A small masked spectrogram model, trained from scratch.
Data: trained on chords played on synthesised instruments, 52083 training examples.
Rows from block 4 of a small masked spectrogram model, named by matrix and row number. Rows with one number belong to one channel. Each number is 200 + 40 x the weight over its row's rms, rounded and kept within 0 to 999. All counts start at 0. After the name is the row's rms in percent of the matrix's.
After each channel's rows are labels from the 100 clips, of 14976, where the channel reaches its highest value: "top examples" is what is common among them; "peak in band" is the frequency band that holds the peak. Only what is clearly more common there than usual is listed. The data: chords played on synthesised instruments. In brackets: how many of the 100.
# convs0: expand 3x3 conv (model.blocks.4.convs.0.weight, 240x80x3x3, each kernel summed), inputs 0-79
# convs1: project pointwise conv (model.blocks.4.convs.1.weight, 80x240x1x1, transposed), outputs 0-79

convs0.125,127,143,166,256,198,207,181,174,169,229,199,184,211,207,225,135,216,221,236,199,238,233,208,155,175,189,153,233,214,265,185,183,151,184,140,236,160,212,211,196,254,151,244,261,238,189,170,198,210,278,191,166,295,199,176,126,162,150,211,166,127,164,257,210,248,221,89,211,219,213,250,192,149,278,209,175,208,160,170,272,177
convs1.125,082,210,248,208,161,199,210,194,196,176,287,273,265,235,164,169,143,217,184,204,236,252,113,212,204,126,231,286,180,188,182,269,198,193,193,231,178,239,230,186,193,226,205,253,227,226,177,130,200,220,214,290,216,177,124,252,189,203,232,282,279,238,175,250,221,214,169,202,136,159,194,197,213,172,241,183,152,213,234,217,245
top examples: clipping (38); text has "clipped" (38); clarinet-like (29)
peak in band: 1000 to 2000 Hz (34)

convs0.60,093,233,211,205,151,266,266,253,232,251,165,169,208,212,166,184,207,114,158,278,109,178,200,252,176,234,181,225,225,219,164,162,180,129,276,140,230,201,188,140,187,167,200,232,209,222,180,228,180,194,261,194,190,186,151,217,184,213,200,266,218,242,222,215,201,252,136,213,206,95,208,293,154,150,172,175,194,183,197,208,222
convs1.60,105,239,142,250,245,230,258,181,185,155,219,175,171,215,207,258,188,218,247,258,251,203,243,270,199,223,147,137,198,189,197,234,201,156,173,183,248,198,231,199,154,244,222,177,189,106,192,157,120,155,186,219,267,182,236,221,304,192,200,169,177,189,181,191,218,148,214,187,141,211,263,177,245,274,211,263,155,256,188,231,248
top examples: organ-like (41); clipping (28); text has "clipped" (28)
peak in band: 4000 to 8000 Hz (77)

convs0.7,091,141,195,238,219,156,194,174,239,187,251,214,173,210,240,252,182,136,163,259,213,136,193,198,258,212,165,226,270,102,264,256,290,185,235,138,192,199,223,158,276,205,182,171,206,183,216,247,191,250,167,182,238,258,202,199,226,168,187,196,209,159,89,188,130,203,218,151,192,207,186,153,204,204,211,244,191,129,188,175,234
convs1.7,100,182,242,228,230,106,265,172,216,144,151,226,187,242,184,266,197,313,168,218,183,236,271,177,197,195,171,144,200,229,180,186,210,120,236,237,258,214,207,209,203,274,320,148,144,201,209,214,203,192,224,212,225,166,192,237,215,205,171,276,284,168,195,164,207,239,142,210,182,218,239,182,196,204,224,168,233,203,224,210,181
top examples: arpeggio (90); playing: arpeggio down (61); marimba-like (33)
peak in band: 250 to 500 Hz (76)

convs0.144,085,198,203,169,234,234,225,187,87,140,174,228,175,199,254,130,151,182,201,222,176,177,171,244,272,255,196,105,239,217,235,221,116,180,134,201,161,203,171,192,171,164,146,157,288,213,197,238,188,148,154,258,200,209,258,200,187,214,162,202,157,163,194,218,225,212,159,240,193,197,182,285,204,237,175,169,131,237,232,182,213
convs1.144,096,223,150,176,191,238,283,253,265,203,221,162,212,155,272,225,142,141,245,223,200,252,208,164,234,161,131,231,111,181,149,211,211,231,207,242,250,256,201,152,256,243,167,195,210,230,257,153,221,221,210,182,277,168,215,205,198,176,227,248,243,177,256,206,182,144,204,146,177,158,228,189,196,223,128,202,208,134,177,270,200
top examples: marimba-like (34)
peak in band: 4000 to 8000 Hz (59)

convs0.5,092,298,161,193,258,241,218,171,170,140,213,213,201,204,124,162,236,211,170,157,135,222,220,215,255,174,157,206,187,212,212,215,184,151,220,209,134,115,235,234,216,231,231,209,206,224,200,189,238,178,215,203,210,221,132,219,188,160,127,207,162,222,306,238,220,234,292,199,183,245,194,279,143,209,206,219,176,263,271,183,228
convs1.5,092,243,234,165,157,149,190,238,205,281,202,225,121,137,235,242,120,208,227,267,229,208,240,225,191,214,196,193,259,136,204,170,143,180,167,203,249,171,154,179,234,270,157,142,124,160,236,181,221,163,150,142,211,174,217,214,233,175,263,204,183,249,230,193,170,190,157,232,229,224,210,172,225,227,235,146,297,201,159,178,161
top examples: clipping (30); text has "clipped" (30)
peak in band: 250 to 500 Hz (43)

convs0.218,097,163,240,194,243,152,153,217,144,195,227,160,184,156,209,200,214,198,136,223,172,212,233,193,213,231,98,181,194,187,230,172,242,170,258,269,237,195,292,177,222,128,209,111,231,236,202,188,234,176,129,200,202,268,228,148,146,165,248,185,183,182,134,267,230,148,219,160,208,258,194,228,191,165,228,200,163,250,150,179,254
convs1.218,084,193,239,226,155,230,226,237,236,247,212,180,203,228,255,216,226,231,213,155,289,155,285,169,256,220,194,213,177,154,112,242,157,204,232,224,189,185,166,296,240,159,156,202,273,224,209,323,206,212,235,240,166,235,197,201,258,186,240,233,234,198,249,163,172,204,187,243,202,175,249,226,120,209,213,205,226,179,219,159,233
top examples: marimba-like (57); vibraphone-like (25)
peak in band: 250 to 500 Hz (60)

convs0.123,091,272,183,235,225,134,179,155,160,161,206,174,135,150,199,201,189,192,177,241,148,185,239,148,168,218,154,165,202,207,155,181,174,164,251,97,170,176,192,179,191,103,200,111,186,217,217,207,247,197,204,225,165,251,169,154,239,178,176,161,221,245,237,193,220,187,226,216,201,129,254,206,148,272,212,237,128,204,219,173,291
convs1.123,097,249,196,214,247,144,195,224,195,242,168,197,181,268,212,241,248,241,210,210,159,218,146,286,194,141,223,165,128,260,257,131,209,252,142,204,217,248,133,209,146,226,169,274,185,156,158,255,203,184,202,186,181,254,147,189,192,238,240,183,186,190,144,277,247,224,175,208,271,199,177,215,233,232,144,141,202,251,230,213,199
top examples: playing: arpeggio down (58); clipping (34); text has "clipped" (34)
peak in band: 250 to 500 Hz (97)

convs0.83,105,118,212,167,229,145,234,208,165,192,240,134,196,244,236,225,199,229,216,158,156,174,214,245,184,221,266,184,227,276,199,152,209,228,228,143,197,219,181,153,187,233,154,200,259,129,192,255,204,206,226,203,194,181,224,156,185,193,179,168,154,232,178,207,126,160,159,270,177,240,118,185,153,271,181,284,210,292,155,243,181
convs1.83,086,230,155,171,222,142,250,163,112,200,195,272,204,239,179,144,191,219,177,198,222,255,180,207,176,212,232,252,251,157,218,159,135,206,213,211,116,216,155,211,281,259,251,240,180,239,190,153,248,264,196,220,167,208,188,122,187,192,138,127,182,196,194,195,183,277,241,164,179,252,210,255,187,225,200,177,228,174,214,114,189
top examples: marimba-like (29)
peak in band: 4000 to 8000 Hz (50)

convs0.152,100,201,163,211,183,263,282,145,242,200,207,287,181,200,166,264,190,223,185,211,182,264,180,185,235,257,228,233,212,166,279,183,234,148,276,197,229,246,198,225,165,190,242,165,256,202,160,236,169,147,106,197,181,224,176,185,216,223,231,129,125,222,194,159,244,161,206,247,180,212,196,259,242,179,191,280,156,213,147,198,166
convs1.152,089,216,226,231,233,168,244,163,217,209,149,182,204,213,229,169,163,271,217,196,140,190,222,266,180,164,209,199,295,194,188,190,171,163,184,219,194,210,211,234,127,196,179,253,188,130,214,170,225,238,284,217,251,220,239,214,253,174,187,165,171,227,197,194,250,140,55,253,224,264,264,167,190,168,198,164,196,241,173,190,132
top examples: clipping (33); text has "clipped" (33)
peak in band: 250 to 500 Hz (33)

convs0.149,101,100,240,179,235,158,187,218,215,227,252,197,177,226,197,212,174,188,195,151,144,216,171,256,154,299,177,189,185,187,234,241,202,141,196,296,206,225,198,241,218,205,213,225,197,165,173,254,193,178,211,191,218,221,233,189,180,212,313,164,183,232,154,200,159,160,185,248,282,275,205,165,185,265,219,226,222,140,221,225,296
convs1.149,089,255,168,215,298,212,118,205,188,217,231,125,200,209,178,205,213,208,258,243,140,283,210,202,184,178,190,167,252,226,145,163,249,218,276,159,205,181,208,166,208,246,240,260,216,230,136,211,223,163,186,234,203,190,225,159,220,284,233,149,172,131,192,233,152,237,217,243,239,147,202,136,227,196,197,151,245,233,209,261,236
top examples: arpeggio (97); playing: arpeggio down (71); marimba-like (43)
peak in band: 250 to 500 Hz (46)

convs0.134,098,191,153,164,200,154,258,229,173,171,197,285,246,147,224,289,204,166,235,187,106,217,199,178,218,175,178,240,251,259,126,148,166,173,229,221,175,236,192,288,200,172,216,127,210,235,153,140,230,191,197,219,222,198,232,211,297,227,190,224,218,255,211,142,156,229,194,149,202,179,211,241,162,202,211,263,223,214,249,243,169
convs1.134,111,269,243,231,201,296,158,261,168,185,250,176,200,141,203,144,275,223,169,186,244,167,225,155,195,251,234,255,167,167,182,258,230,244,200,235,178,205,198,177,255,164,199,172,159,248,213,235,167,228,243,194,114,142,145,235,189,179,196,194,225,149,225,231,208,157,217,247,235,213,204,169,197,167,261,211,178,133,93,216,228
top examples: harpsichord-like (40)
peak in band: 4000 to 8000 Hz (59)

convs0.235,111,145,192,203,227,282,160,177,179,168,243,166,187,172,271,216,159,161,174,141,221,213,216,269,229,221,241,197,94,230,244,201,267,186,128,192,177,219,202,171,200,195,210,200,204,221,141,175,199,162,230,137,231,248,185,212,190,190,136,219,142,190,212,219,272,211,272,239,178,161,232,270,162,175,153,243,257,288,232,239,205
convs1.235,095,223,135,204,191,179,288,162,173,250,241,190,196,165,210,237,199,246,219,203,243,186,190,59,214,211,244,177,265,138,182,153,216,200,196,185,221,280,195,222,235,201,168,233,165,241,268,167,268,206,160,199,261,169,189,271,297,231,199,159,194,165,200,200,181,275,196,228,170,185,169,177,201,222,195,252,268,186,191,181,171
top examples: mains hum (36)
peak in band: 0 to 250 Hz (53)

convs0.58,112,186,147,184,228,141,241,213,167,180,209,189,168,219,142,242,142,172,169,172,173,110,242,183,223,257,113,268,226,186,226,199,285,112,173,168,236,126,196,219,190,155,245,211,236,229,156,145,251,224,174,197,160,122,166,138,217,163,177,187,220,187,217,200,176,178,264,223,210,225,188,182,169,139,173,234,207,161,265,168,170
convs1.58,084,161,212,304,190,185,150,197,209,235,204,182,211,281,99,235,173,257,182,117,211,247,151,161,168,196,170,225,216,213,160,164,268,228,266,194,205,173,175,270,185,211,187,147,113,251,176,178,166,202,208,218,180,157,200,215,120,225,217,131,179,143,167,191,185,247,167,189,231,197,177,244,213,173,244,238,168,191,151,144,188
top examples: playing: arpeggio down (56)
peak in band: 2000 to 4000 Hz (56)

convs0.59,122,167,166,238,205,245,185,194,219,157,201,262,150,199,176,167,181,179,145,170,290,177,242,219,263,172,206,198,158,187,291,183,248,268,164,226,208,213,213,191,187,274,238,178,199,130,226,147,166,191,215,192,190,121,168,182,167,228,89,188,190,250,272,238,216,171,169,240,163,156,216,245,259,231,144,148,201,218,179,244,175
convs1.59,100,233,161,187,282,280,165,227,175,240,190,175,207,250,223,192,210,208,303,220,232,204,211,196,114,248,205,216,200,196,211,196,141,95,253,185,228,200,230,180,200,118,231,157,225,186,190,212,247,236,188,178,204,191,234,116,219,176,240,136,182,143,216,174,181,190,251,162,221,163,187,139,171,256,168,188,174,278,221,128,189
top examples: vibraphone-like (37)
peak in band: 2000 to 4000 Hz (52)

convs0.108,076,123,212,249,140,195,229,217,218,171,216,207,182,202,151,244,188,141,206,224,169,202,175,235,141,197,199,181,231,234,222,271,182,201,220,205,173,282,114,243,163,208,229,193,193,218,140,229,195,171,186,125,241,117,265,159,207,208,245,243,190,225,250,182,230,225,202,203,188,110,251,202,213,271,194,315,167,250,153,208,214
convs1.108,112,170,187,198,199,211,159,246,165,224,242,251,245,291,231,172,257,167,245,146,243,135,127,225,193,215,214,218,240,225,242,266,185,141,209,221,201,215,214,202,183,216,167,176,230,255,167,218,217,257,168,247,225,282,251,183,158,199,240,163,239,218,216,217,204,167,249,143,275,250,242,160,195,210,256,134,183,212,295,231,241
top examples: organ-like (41); square lead (29)
peak in band: 0 to 250 Hz (77)

convs0.15,106,275,236,143,167,198,213,276,250,219,162,157,252,202,166,158,169,158,270,193,219,275,219,216,277,184,187,193,239,152,167,140,193,179,172,194,135,132,229,221,164,208,226,235,150,228,132,177,205,174,180,211,205,216,165,233,207,264,246,235,214,226,252,241,234,103,144,187,233,218,230,168,189,233,251,217,120,176,201,162,179
convs1.15,091,244,156,182,177,187,200,191,205,268,164,151,216,178,178,183,200,201,136,169,188,179,159,148,185,261,237,236,234,111,199,251,211,213,177,99,162,272,208,183,196,180,183,212,221,250,189,226,218,201,185,179,123,229,160,211,233,199,263,220,243,181,209,163,119,247,234,286,215,115,92,191,198,171,145,198,209,183,225,249,195
top examples: arpeggio (85); playing: arpeggio down (57); marimba-like (31)
peak in band: 250 to 500 Hz (57)

convs0.26,120,202,234,228,197,205,162,144,140,251,140,174,211,147,148,241,167,187,224,205,177,119,222,241,173,360,219,151,114,233,170,237,246,276,208,207,232,219,209,208,165,219,126,244,237,208,203,209,172,208,200,222,236,254,165,270,207,207,217,180,184,175,163,237,229,147,178,185,249,231,246,211,236,206,193,231,206,233,179,148,218
convs1.26,096,222,199,192,193,237,186,230,249,219,280,260,174,133,183,176,223,219,147,181,290,148,233,118,175,209,187,213,247,130,204,130,138,199,206,149,149,191,197,224,269,174,240,143,179,228,250,163,192,205,244,195,175,159,259,159,211,204,241,224,180,119,290,169,123,271,206,154,217,172,207,182,193,217,209,233,197,187,190,212,233
top examples: arpeggio (79); playing: arpeggio down (59); clipping (26); text has "clipped" (26)
peak in band: 0 to 250 Hz (77)

convs0.197,106,150,176,203,198,241,178,116,237,136,237,187,264,156,202,111,138,194,223,178,207,140,243,189,234,233,110,222,199,203,180,190,171,239,156,241,171,263,214,186,221,188,125,168,219,213,201,197,192,188,197,185,178,244,199,196,172,259,162,261,181,209,230,225,227,211,171,231,200,184,197,288,186,92,138,227,276,219,180,167,131
convs1.197,104,240,181,163,155,214,195,312,141,218,203,200,192,231,179,265,246,241,169,228,162,219,130,185,225,184,227,205,173,210,194,155,191,118,174,164,204,158,232,230,189,172,234,182,202,268,156,183,236,202,169,220,208,254,218,253,181,203,115,212,241,191,295,230,89,240,231,200,195,188,205,244,107,193,197,201,251,237,257,193,221
top examples: marimba-like (49); vibraphone-like (29)
peak in band: 1000 to 2000 Hz (32)

convs0.39,119,103,200,230,188,197,139,155,186,188,266,178,241,209,209,194,167,177,273,204,195,232,179,154,218,181,133,196,223,169,221,212,201,215,162,119,251,189,216,173,135,249,156,184,265,190,179,269,147,267,216,170,270,153,221,111,205,181,137,219,222,158,206,192,196,166,141,158,142,199,186,232,217,253,180,176,208,200,168,250,118
convs1.39,118,256,250,193,236,230,230,230,178,214,175,234,176,171,196,186,225,261,223,115,201,164,196,216,112,183,273,179,199,242,194,174,211,187,216,225,175,188,179,197,252,228,122,102,133,193,198,165,240,174,215,188,110,245,164,213,220,193,240,170,162,160,138,214,239,196,190,189,270,251,268,140,213,203,253,135,251,250,215,157,229
top examples: square lead (49); organ-like (38)
peak in band: 500 to 1000 Hz (46)

convs0.42,117,141,234,220,207,177,178,191,169,202,240,194,202,199,291,156,190,194,222,222,238,290,154,193,248,201,223,161,175,158,243,180,135,145,175,251,159,251,225,190,211,168,178,209,209,252,130,292,202,172,176,216,241,271,258,252,177,154,164,179,143,177,283,242,208,250,133,150,239,185,223,244,218,176,208,214,247,227,269,196,191
convs1.42,097,251,202,230,191,243,240,167,147,174,236,178,185,192,150,221,198,273,212,204,198,229,113,207,178,176,193,228,193,274,99,190,202,171,250,184,159,109,254,271,259,191,191,207,228,221,129,194,191,203,202,223,280,180,166,193,245,193,222,197,201,234,209,164,211,241,192,185,199,256,254,223,156,220,305,259,226,230,179,267,249
top examples: clarinet-like (58); strummed (53)
peak in band: 1000 to 2000 Hz (31)

convs0.236,103,158,229,212,192,195,214,221,188,190,192,205,238,112,213,290,221,199,175,243,182,248,213,201,160,213,178,203,64,166,198,210,245,246,159,256,151,217,243,174,248,197,221,239,186,202,180,188,295,188,195,134,156,164,192,229,154,220,122,245,204,176,184,225,223,202,294,200,201,192,241,197,233,127,154,250,247,251,254,190,208
convs1.236,097,272,187,121,187,161,117,203,197,256,189,149,185,153,220,244,240,222,163,219,230,208,243,180,198,162,177,212,242,255,245,217,205,206,218,153,156,195,226,177,155,225,168,234,114,99,173,190,171,212,183,154,238,189,162,214,257,233,205,205,191,166,177,158,249,208,115,281,192,164,115,256,214,168,191,149,201,218,138,176,184
top examples: marimba-like (40)
peak in band: 1000 to 2000 Hz (31)

convs0.195,104,171,210,228,209,156,228,240,213,286,217,242,191,213,300,234,156,239,157,257,247,169,199,145,236,189,167,114,228,202,206,212,198,201,141,188,214,267,253,221,220,221,187,217,166,119,231,223,230,246,202,198,205,232,220,253,104,172,187,188,140,136,199,245,143,217,167,194,184,178,177,192,288,236,236,233,259,185,253,223,239
convs1.195,099,156,173,140,217,176,211,127,219,133,145,213,268,263,201,183,194,179,218,144,131,273,257,173,219,187,231,312,183,234,224,263,200,169,227,240,186,106,218,227,150,178,179,243,220,250,170,191,241,224,253,256,217,221,177,259,133,138,219,193,217,215,123,187,210,206,182,158,186,201,164,206,210,176,220,226,246,199,229,177,224
top examples: clipping (36); text has "clipped" (36)
peak in band: 0 to 250 Hz (66)

convs0.164,112,191,211,176,242,212,263,219,262,259,199,209,191,167,146,176,155,231,175,239,274,170,206,205,189,165,226,215,218,168,256,172,190,145,213,238,228,293,186,148,205,287,223,181,294,265,220,201,225,164,157,178,118,160,178,271,147,158,142,221,200,232,180,252,191,183,268,159,214,149,207,246,268,207,216,207,210,240,218,233,180
convs1.164,092,249,92,250,262,190,144,240,128,235,259,199,164,262,160,203,265,201,238,243,239,170,133,248,204,189,226,174,185,255,183,179,218,237,149,166,182,211,309,177,196,248,223,224,147,211,132,127,251,220,165,176,276,224,243,179,201,255,174,169,205,195,164,211,149,238,198,187,219,194,231,197,178,213,187,193,212,234,224,190,236
top examples: horn-like (25)
peak in band: 0 to 250 Hz (76)

convs0.177,086,279,174,193,192,175,182,236,287,154,138,213,186,208,139,267,208,204,114,218,164,146,208,181,212,156,194,163,256,220,238,167,171,259,225,167,211,263,171,208,189,298,184,186,129,236,259,174,232,148,212,163,131,180,221,224,249,159,248,181,183,192,207,266,266,218,285,204,155,198,227,242,195,150,208,214,176,219,199,205,198
convs1.177,087,278,223,259,282,218,257,216,157,229,268,160,125,250,196,191,224,177,210,220,174,209,214,201,202,150,158,155,172,240,225,212,199,212,162,207,224,160,136,206,185,178,142,199,180,207,130,171,235,262,119,157,192,245,111,214,181,212,149,216,201,193,188,194,254,202,214,206,170,187,223,183,152,227,216,97,223,177,224,227,307
top examples: clipping (55); text has "clipped" (55)
peak in band: 500 to 1000 Hz (58)

convs0.224,090,188,221,222,201,161,214,148,194,230,260,210,218,179,260,211,200,238,231,182,258,239,198,154,179,226,211,216,180,129,233,243,207,216,166,216,191,245,205,188,225,211,160,139,207,107,317,166,170,282,231,170,258,219,261,173,167,249,208,205,143,137,150,244,213,202,149,226,204,297,244,247,213,142,223,212,218,153,219,177,254
convs1.224,096,261,175,145,207,254,186,183,224,257,259,223,144,206,124,205,189,247,163,213,245,200,192,137,178,151,155,133,189,208,128,186,213,117,243,112,200,179,223,198,189,191,198,194,165,159,225,213,149,162,196,288,237,153,218,148,245,150,239,146,184,188,149,159,157,169,180,138,180,244,206,213,215,269,242,227,236,243,192,228,175
top examples: mains hum (40); square lead (40)
peak in band: 0 to 250 Hz (52); 250 to 500 Hz (43)

convs0.75,094,216,171,227,222,168,215,209,180,199,192,250,238,136,139,213,211,206,199,190,101,169,146,202,173,105,252,166,242,153,231,216,133,221,228,184,261,218,159,143,197,216,189,146,295,281,271,216,208,224,232,163,171,197,164,212,230,275,161,176,169,177,229,192,154,189,215,149,219,184,164,195,235,172,250,234,251,198,139,241,149
convs1.75,097,274,225,190,174,209,250,175,244,158,165,151,249,170,141,185,176,205,250,220,238,164,263,192,183,210,184,268,255,209,127,262,208,157,259,179,196,179,227,263,188,179,180,143,195,221,203,131,236,203,217,196,166,190,188,195,220,168,291,195,262,164,219,129,192,259,181,265,196,181,303,244,143,194,178,142,237,200,185,154,198
top examples: organ-like (49); square lead (36)
peak in band: 4000 to 8000 Hz (84)